From a checkpoint of a small contrastive image-text model.
Model: 17.8M parameters, 64-pixel images, encoder arch vit, encoder norm layernorm, encoder activation gelu, encoder patch size [8, 8], encoder layers 12, encoder width 320, text encoder width 192, text encoder layers 6, text encoder norm layernorm, text encoder activation gelu.
Data: trained on pictures of board games with random positions, seen at a slant, 195000 training examples, 1.3 epochs.
Rows from block 2 of the image encoder of a small contrastive image-text model, named by matrix and row number. Rows with one number belong to one neuron. Each number is 200 + 40 x the weight over its row's rms, rounded and kept within 0 to 999. All counts start at 0.
Before each neuron's rows are labels from the 100 images, of 14976, where the neuron reaches its highest value: "top examples" is what is common among them; "colour at peak" is the nearest of a few named colours to the mean colour under the peak. Only what is clearly more common there than usual is listed. The data: pictures of board games with random positions, seen at a slant.
# fc1: MLP up (encoder.blocks.2.mlp.fc1.weight, 1280x320), inputs 160-319
# fc2: MLP down (encoder.blocks.2.mlp.fc2.weight, 320x1280, transposed), outputs 160-319

top examples: nearly empty; noughts and crosses; more pieces: equal
colour at peak: pink; white
fc1.658,203,221,217,187,238,222,263,159,196,129,233,217,212,187,151,237,219,242,232,253,222,141,186,135,221,183,256,79,200,162,148,194,214,231,211,234,225,178,177,180,186,233,234,151,224,234,211,111,183,98,167,164,125,138,143,211,180,218,227,198,190,138,201,231,210,212,204,288,150,212,193,195,223,220,161,219,230,162,160,210,219,212,164,251,175,147,185,218,181,266,128,195,189,172,168,182,186,188,182,208,193,210,198,232,202,248,219,237,182,246,226,160,204,198,110,160,153,164,208,96,142,171,222,202,243,127,211,170,155,227,191,230,104,176,197,272,287,165,172,238,181,227,232,190,216,182,164,220,227,136,157,206,210,230,120,262,194,166,214,175
fc2.658,222,197,226,228,207,166,222,247,191,180,161,262,147,200,189,135,256,205,157,190,182,206,240,219,141,159,162,266,154,197,156,230,227,171,191,300,250,240,255,212,204,184,209,176,177,163,156,142,228,214,227,151,226,228,116,237,183,176,161,170,275,235,202,185,231,269,200,197,209,153,188,203,247,172,196,202,195,164,203,211,211,197,146,288,249,256,160,214,170,152,177,162,206,205,208,158,249,229,176,235,197,220,235,199,167,182,160,205,214,266,135,157,186,215,183,208,234,198,167,181,197,182,222,137,228,228,272,227,133,217,199,192,163,221,238,188,157,198,188,127,285,209,172,182,165,252,194,71,282,208,136,167,232,206,297,150,169,203,204,163

top examples: nearly empty; stones on a line grid; discs on a green board
colour at peak: green
fc1.680,198,157,162,215,207,199,224,200,186,190,174,222,179,195,219,165,243,170,177,229,170,198,198,225,166,249,144,192,229,252,139,171,139,226,152,260,211,198,180,164,84,242,256,195,162,179,140,202,251,139,157,152,212,171,195,174,182,202,191,208,179,131,214,206,224,253,174,204,182,261,91,156,180,159,214,234,238,288,146,165,180,104,219,166,206,179,226,223,205,158,156,239,182,257,166,204,194,215,191,237,204,223,215,272,167,169,199,137,181,194,158,269,209,184,244,176,194,214,220,240,238,262,141,194,246,151,252,213,206,247,200,203,220,278,188,138,211,290,196,178,142,255,190,191,246,259,208,227,201,161,207,112,174,279,257,245,135,116,226,220
fc2.680,227,152,229,235,200,250,180,256,186,198,276,233,198,199,163,209,206,216,205,225,188,172,112,214,276,189,167,185,203,235,214,234,184,170,245,115,179,162,191,104,233,177,200,201,242,219,222,200,128,186,218,207,214,190,219,201,189,282,226,175,280,197,283,225,168,207,230,156,225,178,172,227,194,244,116,176,183,182,177,184,254,225,184,219,201,276,175,188,167,184,277,195,189,154,200,67,199,195,213,230,202,173,218,231,208,181,206,275,184,164,234,169,199,160,221,236,236,137,195,183,107,138,259,179,191,205,137,167,220,259,240,227,190,153,174,240,205,198,265,184,176,135,181,269,261,163,229,233,220,212,184,194,181,148,179,192,233,310,269,269

top examples: nearly full; discs on a green board
colour at peak: green
fc1.739,157,141,242,248,264,235,215,194,154,121,221,142,236,172,174,251,121,135,251,224,178,175,283,193,200,223,255,217,258,236,134,231,207,148,250,260,140,100,190,194,146,229,247,243,203,216,170,224,224,207,176,156,161,142,178,181,193,232,231,187,218,224,230,160,292,190,163,175,146,286,213,247,229,187,173,203,218,201,227,233,208,229,217,166,220,202,152,168,123,214,238,224,144,142,128,233,262,197,127,228,202,256,124,228,221,237,191,231,250,249,194,139,300,206,170,176,245,264,208,187,211,232,151,180,160,178,214,174,163,199,246,228,188,123,288,257,194,182,255,193,239,250,296,252,228,140,201,163,169,153,222,253,212,149,213,182,155,256,276,192
fc2.739,191,214,192,238,234,162,218,241,250,191,178,165,167,162,149,190,209,165,154,227,220,190,192,169,233,193,203,155,166,170,247,207,156,229,242,174,163,257,172,217,237,165,146,187,214,155,172,193,262,209,208,219,236,213,144,177,187,183,199,239,233,253,172,236,265,176,162,176,268,158,251,169,176,173,179,258,238,240,294,200,146,114,233,179,196,203,193,196,268,239,211,118,243,243,210,150,117,159,170,214,166,198,288,260,133,146,223,243,209,214,141,267,218,165,200,206,176,195,214,116,181,142,160,177,168,224,196,211,223,145,226,169,193,242,148,188,256,158,159,214,286,129,128,136,223,240,218,226,297,270,153,213,143,308,186,226,186,219,187,229

top examples: discs in an upright rack; nearly full
colour at peak: brown
fc1.151,189,299,257,225,163,172,205,260,241,180,176,170,301,183,249,220,155,211,265,216,184,265,228,170,240,215,262,240,181,240,261,175,220,231,200,123,225,220,236,170,195,202,150,199,168,166,193,157,159,213,178,297,244,309,193,267,228,204,213,178,175,152,191,180,183,184,166,206,234,151,244,236,213,190,242,126,184,229,220,261,171,250,197,184,237,249,203,166,169,224,204,110,215,176,95,258,167,252,178,202,223,235,149,200,228,237,242,202,203,187,202,234,190,153,198,224,193,180,247,220,233,141,166,188,169,158,286,163,205,216,145,279,207,248,195,132,225,190,156,188,206,175,209,197,165,222,171,173,269,235,251,191,176,77,181,217,225,221,137,183
fc2.151,192,210,138,194,304,191,162,161,185,155,220,212,129,187,222,135,168,165,219,158,166,172,140,204,158,183,206,170,252,152,132,175,137,146,184,190,235,187,114,178,220,189,213,173,206,211,198,179,263,257,238,188,201,149,207,183,194,174,238,244,271,111,233,183,240,229,246,189,138,256,213,174,195,151,229,237,195,144,214,238,272,187,220,183,212,244,228,255,204,204,203,263,201,213,217,182,236,124,191,199,145,209,205,238,197,194,197,200,205,220,215,222,227,260,164,124,194,203,219,172,192,241,207,214,216,142,170,285,120,209,201,306,257,197,158,220,235,163,242,223,227,166,249,222,209,213,202,140,191,147,148,200,236,312,212,216,165,202,210,189

top examples: nearly full; stones on a line grid; discs on a green board
colour at peak: brown
fc1.202,257,245,154,191,147,103,201,248,187,233,147,179,257,155,166,227,181,233,221,219,252,186,114,214,246,215,274,201,246,110,150,214,279,203,162,135,155,237,217,150,251,156,214,189,252,188,176,197,217,166,195,207,216,130,138,211,218,240,153,250,157,191,222,156,194,177,161,259,187,114,153,155,209,210,263,214,213,219,272,199,198,181,165,197,182,187,198,174,185,193,247,172,160,309,192,164,242,118,206,263,197,202,151,146,214,135,224,220,198,195,224,174,189,210,259,245,218,181,175,242,119,287,218,156,175,190,173,270,96,155,277,160,175,220,189,188,194,248,150,279,205,225,207,109,233,215,245,194,217,188,226,206,231,189,244,196,178,221,203,261
fc2.202,194,135,117,158,188,261,194,131,222,232,217,217,130,309,229,182,262,166,203,149,206,230,254,234,140,185,182,248,239,241,211,224,148,193,278,164,251,137,170,237,181,210,150,201,160,254,174,144,180,253,178,169,190,245,148,246,183,234,209,157,206,267,184,205,212,242,214,202,289,217,206,228,239,149,174,136,237,180,171,196,145,294,169,210,230,230,171,242,180,202,177,218,191,158,193,253,87,238,281,146,214,215,208,231,144,174,200,204,191,163,238,191,196,179,128,185,189,167,171,199,235,146,188,229,211,157,206,125,298,248,246,183,243,185,235,194,236,139,218,135,209,200,127,196,204,174,193,234,205,143,172,188,173,254,195,169,206,149,149,159

top examples: nearly empty; stones on a line grid
colour at peak: pink
fc1.497,217,225,230,150,201,175,198,251,179,184,208,281,189,151,205,156,204,247,221,173,235,164,255,202,206,224,193,145,238,255,208,176,247,304,219,164,156,222,173,130,237,215,152,199,161,193,209,116,188,267,219,264,264,265,210,219,195,231,253,212,279,248,179,180,224,190,125,161,212,211,205,144,200,206,167,212,132,193,193,197,155,234,223,143,177,201,212,166,152,199,223,212,156,219,208,149,255,207,170,202,208,195,179,156,180,182,136,142,199,203,208,234,226,250,205,184,188,269,261,129,259,180,202,161,236,137,191,191,179,114,122,209,210,265,153,182,185,213,219,198,216,158,180,251,227,242,263,203,240,232,209,189,207,308,189,161,129,146,200,201
fc2.497,213,173,246,257,268,211,191,120,205,164,205,162,202,208,169,188,251,129,122,182,185,237,176,260,220,183,223,258,162,161,230,162,153,111,186,237,253,240,153,241,217,181,158,193,178,218,281,239,234,222,207,155,283,131,158,199,259,200,160,227,165,184,280,220,195,184,207,239,164,228,197,249,162,178,243,139,224,180,209,261,213,225,236,178,224,217,211,165,226,251,150,257,167,199,251,257,287,146,269,234,193,211,198,258,224,203,170,230,102,218,219,125,201,179,214,261,184,182,152,250,210,253,160,214,227,193,295,207,194,180,87,186,218,172,238,211,266,205,192,110,122,243,319,155,171,160,137,213,102,156,139,212,166,165,139,202,164,244,215,187

top examples: draughts; nearly full
colour at peak: grey
fc1.404,297,231,230,182,110,235,236,150,214,226,209,196,214,205,123,221,193,148,269,179,227,236,253,154,214,162,200,236,230,140,269,274,239,231,207,215,183,239,179,198,202,206,166,188,202,203,150,210,145,178,189,203,212,174,135,196,149,246,200,189,156,172,220,231,164,173,136,191,153,236,209,181,164,178,243,194,215,222,210,169,173,263,184,221,185,143,211,275,229,250,183,167,151,197,243,138,221,265,230,237,238,207,192,230,222,153,213,249,153,209,203,284,262,222,190,126,163,130,195,251,198,214,175,181,226,255,206,152,245,248,183,215,132,191,201,192,218,121,236,255,261,188,202,154,251,246,182,170,204,246,247,205,197,137,164,211,238,158,234,212
fc2.404,184,162,210,242,218,212,226,246,211,142,208,279,265,222,207,186,234,210,134,191,242,218,189,171,307,196,247,171,180,239,186,244,235,271,202,172,277,205,170,201,225,161,199,227,182,277,205,176,212,245,238,235,144,213,219,237,207,145,147,239,219,224,221,187,192,199,246,191,180,174,200,216,145,186,251,201,183,233,240,186,222,230,193,195,256,234,190,192,174,144,258,254,193,253,225,186,187,192,219,150,133,214,259,58,180,157,183,185,227,150,229,153,173,193,213,223,283,225,172,151,146,215,219,191,198,165,194,236,269,175,212,207,270,168,205,112,168,266,221,179,179,179,209,238,162,191,231,177,168,208,170,232,196,241,288,181,202,216,265,197

top examples: draughts
colour at peak: brown
fc1.356,219,207,253,185,182,252,197,226,217,226,240,211,215,144,148,197,229,216,188,234,265,220,233,254,163,214,206,203,182,201,211,172,211,193,124,217,178,258,197,227,273,252,188,255,240,202,203,229,230,238,236,228,154,198,145,278,185,202,230,165,250,236,209,127,180,226,118,225,219,182,155,256,294,136,247,218,200,160,182,225,246,187,165,217,173,207,162,134,194,239,215,207,185,258,201,164,209,170,224,220,228,201,182,172,205,262,228,206,185,246,171,191,203,62,122,164,208,210,236,180,243,190,142,163,202,163,159,176,269,235,187,126,143,211,213,183,176,151,214,134,204,190,274,114,153,140,175,185,189,239,192,230,149,193,143,210,125,179,177,240
fc2.356,206,221,163,198,124,223,207,201,186,244,196,225,177,233,174,215,170,216,128,257,226,228,140,188,276,195,218,159,144,241,181,196,198,214,212,220,151,176,155,241,204,177,169,240,258,195,247,120,165,233,195,168,190,206,229,179,199,241,234,190,300,234,274,164,163,187,175,243,218,195,169,200,181,209,204,186,216,240,190,198,224,96,196,207,217,229,164,216,217,184,162,207,136,211,243,196,250,256,228,213,214,210,201,252,237,217,179,184,270,218,188,286,247,159,125,207,137,203,154,193,262,162,125,132,227,154,160,245,191,150,204,250,204,159,200,163,275,285,214,211,260,170,201,201,137,222,136,207,233,236,299,173,247,155,208,222,190,223,240,158

top examples: nearly full; discs in an upright rack
colour at peak: grey
fc1.643,265,162,203,224,207,191,187,141,233,223,216,208,163,147,236,226,188,177,192,201,177,155,245,186,207,203,139,245,185,250,182,182,159,226,174,168,159,226,206,215,227,142,196,226,165,150,194,107,272,190,180,208,181,282,214,244,159,155,186,249,217,204,174,293,184,274,253,181,209,189,215,201,219,156,235,149,132,171,223,134,252,197,204,211,208,203,161,149,211,168,189,186,238,175,207,196,202,216,220,273,232,184,294,226,189,215,164,193,142,177,225,177,234,170,137,131,204,154,179,173,202,200,170,275,255,217,199,228,230,176,251,167,199,210,241,182,184,260,189,183,238,154,224,207,198,219,229,288,225,50,194,198,217,202,147,193,271,224,228,206
fc2.643,189,219,220,207,164,182,258,141,206,257,140,213,295,277,172,197,205,231,260,185,180,115,173,158,195,198,278,257,203,217,256,178,196,211,205,163,222,192,232,200,220,218,268,169,233,203,319,233,183,182,223,194,175,171,196,198,193,191,193,252,222,159,100,146,223,220,214,147,165,191,219,165,138,250,266,125,230,188,225,205,143,230,182,223,157,231,179,137,256,187,221,232,232,153,209,209,268,145,232,193,286,262,153,213,137,182,183,218,276,207,167,214,157,169,217,224,153,266,169,245,192,277,256,60,186,246,255,185,221,276,171,293,197,142,200,188,196,198,173,242,97,201,182,280,162,171,211,218,141,231,219,166,223,283,184,130,215,217,209,189

top examples: draughts; nearly empty; more pieces: equal
colour at peak: grey
fc1.471,91,127,189,175,239,236,253,180,229,217,189,257,240,211,246,223,125,218,253,199,289,161,190,113,122,187,243,206,250,312,150,176,179,173,174,261,247,241,210,239,256,206,291,226,93,163,177,170,142,204,190,213,173,200,195,208,178,275,132,166,207,182,131,180,131,231,168,195,153,143,164,168,232,201,268,188,151,191,163,161,230,226,231,205,197,304,227,184,187,188,232,153,203,197,143,215,148,260,180,204,246,215,112,258,190,152,190,176,208,204,160,249,154,221,205,192,235,256,250,205,271,190,166,218,88,165,192,241,180,198,209,192,179,149,151,153,195,155,206,170,200,238,252,157,187,226,116,207,199,186,175,197,195,175,215,209,210,193,243,202
fc2.471,201,192,178,234,121,178,203,150,224,213,205,145,193,166,173,198,183,172,185,188,159,149,172,185,164,188,178,218,209,186,261,178,201,165,214,243,171,189,219,152,95,196,173,197,204,279,188,249,258,239,216,184,189,243,207,219,127,143,166,182,166,173,208,235,229,279,226,214,186,200,296,245,200,235,234,210,239,248,187,243,204,244,175,164,133,148,197,171,149,170,186,167,211,187,229,253,122,206,272,202,180,134,246,176,221,223,182,209,145,198,199,280,179,213,170,202,166,151,227,220,145,199,214,180,194,212,247,100,144,230,167,215,252,231,230,199,270,165,192,233,239,169,191,213,204,246,135,201,234,263,221,194,166,197,177,195,191,228,225,201

top examples: nearly full; stones on a line grid
colour at peak: brown
fc1.237,196,179,180,205,188,200,209,172,263,177,148,220,96,205,194,246,196,159,213,211,243,176,230,229,196,214,153,225,185,186,162,186,204,171,190,147,171,264,208,258,180,213,124,149,141,207,201,96,265,243,167,229,108,185,213,145,169,267,193,142,208,204,212,257,232,162,231,202,185,164,145,247,113,162,204,190,196,165,244,186,206,230,268,336,184,190,175,241,217,225,213,207,226,240,254,219,162,198,217,252,195,236,182,123,183,275,184,181,189,81,225,169,190,204,176,175,316,210,186,255,244,238,179,184,169,206,136,260,277,192,215,160,218,167,185,183,236,198,212,199,188,200,217,192,189,146,168,221,233,116,216,178,238,174,229,249,243,229,212,210
fc2.237,156,263,187,221,230,233,267,179,194,159,245,285,208,187,229,291,163,205,224,169,248,221,172,175,159,199,203,244,227,198,218,194,252,196,188,168,178,232,200,150,247,167,240,231,144,205,245,268,188,157,240,169,193,174,164,173,230,236,180,196,176,271,161,163,245,190,189,177,191,220,277,223,255,97,185,193,248,176,151,224,211,175,181,224,197,152,168,218,180,189,182,221,104,179,218,180,175,177,154,177,261,200,161,142,223,184,230,236,211,235,253,248,221,162,161,136,173,225,139,204,137,192,215,121,205,178,176,179,201,233,177,150,205,155,129,270,230,181,130,218,193,306,162,244,194,163,239,182,118,204,215,397,197,268,240,200,212,149,110,217

top examples: draughts; nearly full
colour at peak: grey
fc1.59,259,175,177,143,166,238,153,216,220,153,181,74,188,57,156,167,137,229,264,202,210,198,212,197,181,172,223,198,184,197,278,304,273,181,176,143,241,250,243,216,181,175,208,194,171,165,250,257,241,218,230,248,218,248,218,245,191,167,201,215,201,128,109,151,160,188,199,162,142,190,179,207,195,223,217,200,163,124,214,163,158,236,242,252,220,173,170,186,256,216,164,169,256,181,149,168,201,179,231,162,179,177,216,185,215,249,229,268,183,191,185,251,250,173,264,155,184,256,143,183,132,174,181,139,213,194,241,189,272,202,159,247,227,258,239,126,155,193,179,178,170,176,218,156,165,146,291,99,202,221,172,252,220,179,113,211,95,228,214,180
fc2.59,87,171,208,250,221,167,196,150,129,244,182,237,180,238,254,164,182,199,179,95,203,269,234,197,210,223,193,179,190,194,183,149,153,237,276,211,221,196,172,202,289,213,186,124,224,217,214,166,126,176,210,196,250,187,168,171,149,191,372,229,224,243,272,195,276,199,253,160,283,265,268,172,194,213,170,175,143,237,200,170,235,246,147,145,170,190,273,190,193,239,220,247,146,208,239,239,224,237,221,182,211,213,171,175,223,225,206,196,185,207,205,264,215,312,235,170,214,181,240,143,239,169,267,251,232,194,249,197,212,196,233,169,220,207,186,197,201,216,144,211,193,188,235,283,226,235,168,192,179,225,179,171,191,185,248,232,222,157,130,203

top examples: discs in an upright rack
colour at peak: grey
fc1.543,230,223,262,246,262,223,193,202,266,175,221,253,150,216,105,179,193,170,163,258,103,207,214,242,218,231,142,217,163,184,186,152,222,279,268,201,180,132,154,170,166,217,199,209,171,182,221,192,120,187,193,196,270,240,202,272,195,233,233,294,210,182,244,148,132,204,205,231,211,170,237,258,196,255,159,162,145,268,179,218,173,152,230,210,214,198,241,159,211,192,182,233,210,201,169,188,172,147,214,173,157,160,221,190,198,177,215,184,158,179,121,267,196,211,237,185,238,259,209,122,262,229,211,150,229,173,279,234,226,175,230,235,296,237,228,167,115,303,178,188,114,236,210,186,238,220,208,210,247,221,191,180,209,160,202,217,150,200,178,149
fc2.543,193,180,226,227,164,143,242,221,138,265,181,130,257,199,222,233,209,256,222,90,261,245,156,177,208,168,206,145,212,206,183,217,127,196,235,229,211,289,214,162,284,194,204,146,221,219,209,205,224,190,210,172,194,148,205,107,230,211,175,158,213,203,190,243,177,150,209,157,185,219,177,162,197,188,233,217,187,158,225,166,230,267,155,232,208,234,185,270,155,222,248,224,151,209,241,254,248,235,173,191,184,237,216,206,217,240,205,214,268,147,208,169,186,162,178,258,173,187,169,227,206,167,243,248,182,210,212,196,254,241,152,220,115,159,207,165,227,133,233,179,239,180,160,210,191,162,185,171,132,221,174,151,165,266,156,213,282,232,187,198

top examples: nearly full; first side has more; discs on a green board
colour at peak: black
fc1.456,226,280,172,173,236,221,195,197,176,185,228,185,246,144,149,264,157,141,201,212,274,204,276,216,184,154,194,268,136,108,142,252,224,217,225,167,159,182,225,260,211,207,188,233,200,171,219,144,160,200,221,202,197,149,229,237,253,246,207,160,188,260,230,145,222,256,196,180,195,212,187,211,261,115,224,222,206,225,258,248,159,146,162,242,252,206,143,250,194,163,216,179,219,172,259,190,179,162,133,232,197,209,165,227,179,253,189,146,200,204,217,231,187,182,140,241,280,227,157,237,216,204,69,215,175,207,250,251,196,183,100,222,165,153,219,183,160,233,173,199,215,211,209,236,97,168,170,223,183,200,202,255,207,176,291,97,166,249,254,195
fc2.456,234,209,215,245,161,177,168,151,203,169,181,157,187,196,177,210,99,229,214,231,210,191,136,256,224,224,227,283,193,221,259,152,188,188,257,214,235,221,170,149,222,217,208,172,186,182,131,182,216,176,250,160,193,249,155,223,156,209,221,198,149,286,134,198,181,231,216,164,215,188,178,165,193,245,192,184,186,157,219,127,168,185,190,150,289,142,236,175,182,265,157,139,186,355,130,253,169,148,205,206,172,207,214,185,179,186,257,189,231,256,154,157,230,218,190,198,229,267,273,297,213,195,281,141,224,227,189,210,225,168,207,144,159,163,176,125,176,187,177,210,236,192,202,78,268,244,304,175,174,207,237,220,215,172,156,168,234,178,146,162

top examples: nearly empty; second side has more
colour at peak: brown; black
fc1.617,168,227,125,164,211,229,246,271,219,240,201,172,217,218,179,173,239,221,150,126,329,202,245,131,198,166,204,161,208,201,206,237,174,111,187,140,177,119,176,238,216,225,237,183,191,213,155,150,209,281,209,184,224,224,197,187,227,198,218,183,254,156,179,191,248,198,183,246,266,207,157,227,218,209,143,181,237,255,198,155,198,232,228,206,233,213,189,169,177,180,234,271,207,193,178,188,243,131,169,247,186,193,213,275,190,217,116,149,216,174,194,193,216,180,196,183,240,243,196,179,246,277,167,218,226,204,196,208,193,203,180,176,263,167,165,216,134,197,231,248,195,169,205,153,82,225,221,179,338,264,232,226,206,205,194,268,182,164,202,221
fc2.617,203,203,212,175,256,217,171,153,165,117,186,306,280,165,244,166,149,235,185,280,118,197,210,261,236,206,184,204,176,240,184,214,175,176,233,169,288,196,213,113,195,263,241,173,216,186,175,208,176,203,191,195,180,109,241,195,128,231,185,215,157,276,252,225,136,198,157,212,135,175,179,251,240,233,179,170,202,230,152,185,188,249,182,206,139,206,221,216,165,148,208,220,181,252,244,178,222,208,190,215,223,190,244,154,238,129,240,258,222,167,214,220,194,186,215,126,231,211,206,229,228,193,245,152,159,168,138,217,102,255,233,154,247,146,206,158,220,224,238,231,171,180,130,190,235,130,184,253,171,155,172,171,127,85,246,190,165,254,175,172

top examples: nearly empty; noughts and crosses; more pieces: equal
colour at peak: white; pink
fc1.568,196,237,250,236,215,248,180,230,213,204,242,247,187,191,234,207,195,212,250,207,232,205,196,211,167,211,208,163,122,205,218,189,255,165,250,238,186,150,190,224,141,202,196,195,155,210,172,177,205,119,188,140,150,77,146,196,159,263,198,206,245,173,228,246,275,161,197,155,186,182,180,189,195,194,246,201,237,186,250,161,192,138,196,296,245,156,148,152,225,258,221,184,293,252,191,208,159,166,284,124,231,292,241,182,309,110,194,273,192,210,198,252,259,237,190,135,224,193,203,235,133,193,125,268,273,209,199,187,173,188,235,240,181,153,218,265,222,194,165,204,200,231,222,260,158,251,152,164,216,207,196,196,199,284,215,192,167,228,277,179
fc2.568,174,226,198,233,151,149,213,152,171,150,212,150,169,248,195,281,213,139,278,227,238,140,195,184,205,194,231,133,234,215,162,184,207,176,210,187,239,278,253,239,232,254,201,131,196,218,203,239,167,250,176,224,290,188,159,145,219,155,205,169,189,175,213,194,131,226,265,264,222,229,183,217,140,173,183,183,149,213,168,153,161,189,224,175,200,234,180,172,189,171,117,187,204,153,240,190,249,177,151,215,143,214,205,248,147,246,178,200,216,191,158,111,109,213,212,175,204,228,167,152,193,247,186,225,243,185,199,225,166,252,179,163,214,215,92,159,294,247,252,172,190,140,228,187,190,254,187,187,200,264,150,141,242,116,267,181,240,205,104,230

top examples: nearly empty; stones on a line grid
colour at peak: grey
fc1.136,227,210,238,103,204,262,193,219,198,222,259,230,162,236,144,161,257,210,232,254,137,202,265,310,154,142,240,155,179,157,142,251,127,184,159,216,217,191,201,160,173,152,226,217,186,196,228,139,100,207,229,180,214,210,263,196,220,192,198,186,237,172,138,315,200,172,223,210,233,146,221,176,168,148,202,126,206,144,186,218,230,209,174,180,249,288,221,149,223,224,184,204,128,175,200,243,208,180,256,189,158,249,220,207,201,214,243,268,211,156,181,165,165,238,162,163,169,206,183,160,182,270,205,227,190,122,217,262,246,106,156,131,194,232,150,157,205,208,237,208,165,214,158,221,206,243,163,223,180,131,210,202,207,213,189,161,175,187,172,118
fc2.136,171,225,238,179,221,145,202,205,247,224,124,181,197,236,254,274,199,218,183,205,198,216,216,171,260,224,239,263,241,205,276,247,233,242,136,242,274,237,168,222,167,186,179,171,139,192,177,205,299,174,171,195,175,230,145,222,199,241,206,204,195,183,230,202,164,301,156,191,253,238,178,164,164,277,231,222,124,225,180,191,216,159,216,179,241,220,115,225,180,214,227,229,215,224,209,210,190,246,200,219,217,200,190,215,205,178,157,229,167,196,273,199,246,157,226,234,234,231,156,283,172,220,194,199,170,208,165,168,187,249,226,213,227,185,156,249,194,176,255,183,181,214,248,173,236,160,258,169,224,129,169,161,195,132,251,192,215,232,228,275

top examples: nearly empty; discs on a green board
colour at peak: green
fc1.100,238,202,170,203,170,227,200,155,271,146,220,167,228,231,152,218,225,284,123,234,201,172,215,245,205,203,124,203,208,197,212,297,194,200,196,246,156,185,235,216,264,120,205,191,184,261,154,206,192,178,184,259,119,198,175,214,184,148,176,150,243,194,201,176,236,164,246,211,237,180,172,245,103,206,185,183,206,210,220,188,135,161,172,178,244,225,149,226,145,212,189,245,255,214,207,228,209,125,223,242,208,192,160,215,121,209,177,231,191,213,195,231,206,124,188,235,166,242,237,152,211,114,221,257,236,146,168,211,214,237,216,195,210,159,167,168,214,255,177,243,156,234,200,183,208,217,231,180,194,248,211,165,228,280,167,196,217,207,174,146
fc2.100,151,193,189,222,220,164,256,218,133,177,95,241,161,246,247,161,170,162,257,150,180,207,207,238,112,200,227,161,225,181,179,179,259,214,134,122,213,268,187,180,217,290,192,132,211,81,251,262,196,233,214,202,260,256,174,170,193,197,225,188,203,236,228,218,185,211,164,175,217,177,181,147,219,218,206,201,253,191,202,222,244,229,215,235,218,229,221,222,156,180,234,161,127,189,240,190,235,262,167,181,221,209,196,233,235,201,218,235,140,141,201,207,285,187,163,217,239,170,237,244,236,321,159,214,147,269,220,282,196,174,189,219,238,206,264,222,193,150,213,183,260,125,150,221,208,203,167,248,196,131,214,155,189,180,138,221,199,235,222,236

top examples: discs in an upright rack
colour at peak: grey
fc1.16,214,221,198,197,227,213,187,261,204,224,247,245,244,211,201,181,207,237,120,236,238,216,182,194,224,159,160,197,208,146,175,249,195,180,196,214,209,253,178,316,188,141,205,196,140,219,190,240,214,229,211,159,132,250,184,256,202,165,201,205,212,211,233,250,168,211,192,170,223,210,229,166,183,153,213,201,227,207,166,156,167,193,203,266,266,161,161,254,146,169,186,208,166,206,252,197,167,200,209,248,158,198,296,182,200,214,191,204,202,161,132,139,186,205,207,162,174,201,185,202,194,278,185,128,197,285,176,229,186,223,238,206,229,198,202,144,180,153,187,240,171,194,126,244,257,154,253,239,139,185,162,85,235,256,225,235,230,191,217,225
fc2.16,166,215,192,198,209,195,239,159,175,165,180,213,232,206,196,225,239,208,261,229,244,212,205,234,111,248,173,216,285,197,259,193,120,156,236,261,254,179,182,150,206,216,193,147,235,218,208,126,160,259,231,200,263,283,237,168,224,190,159,267,159,136,151,159,182,244,191,224,220,225,170,230,204,242,216,153,213,254,188,220,194,169,160,206,174,169,218,170,189,220,186,234,255,173,190,217,206,169,141,249,192,132,175,211,196,168,173,214,297,243,196,210,221,213,209,210,183,214,191,163,175,163,251,188,193,206,163,200,99,201,182,179,130,145,224,198,216,244,198,206,241,227,200,178,168,223,190,301,206,189,171,175,217,164,256,94,233,255,162,205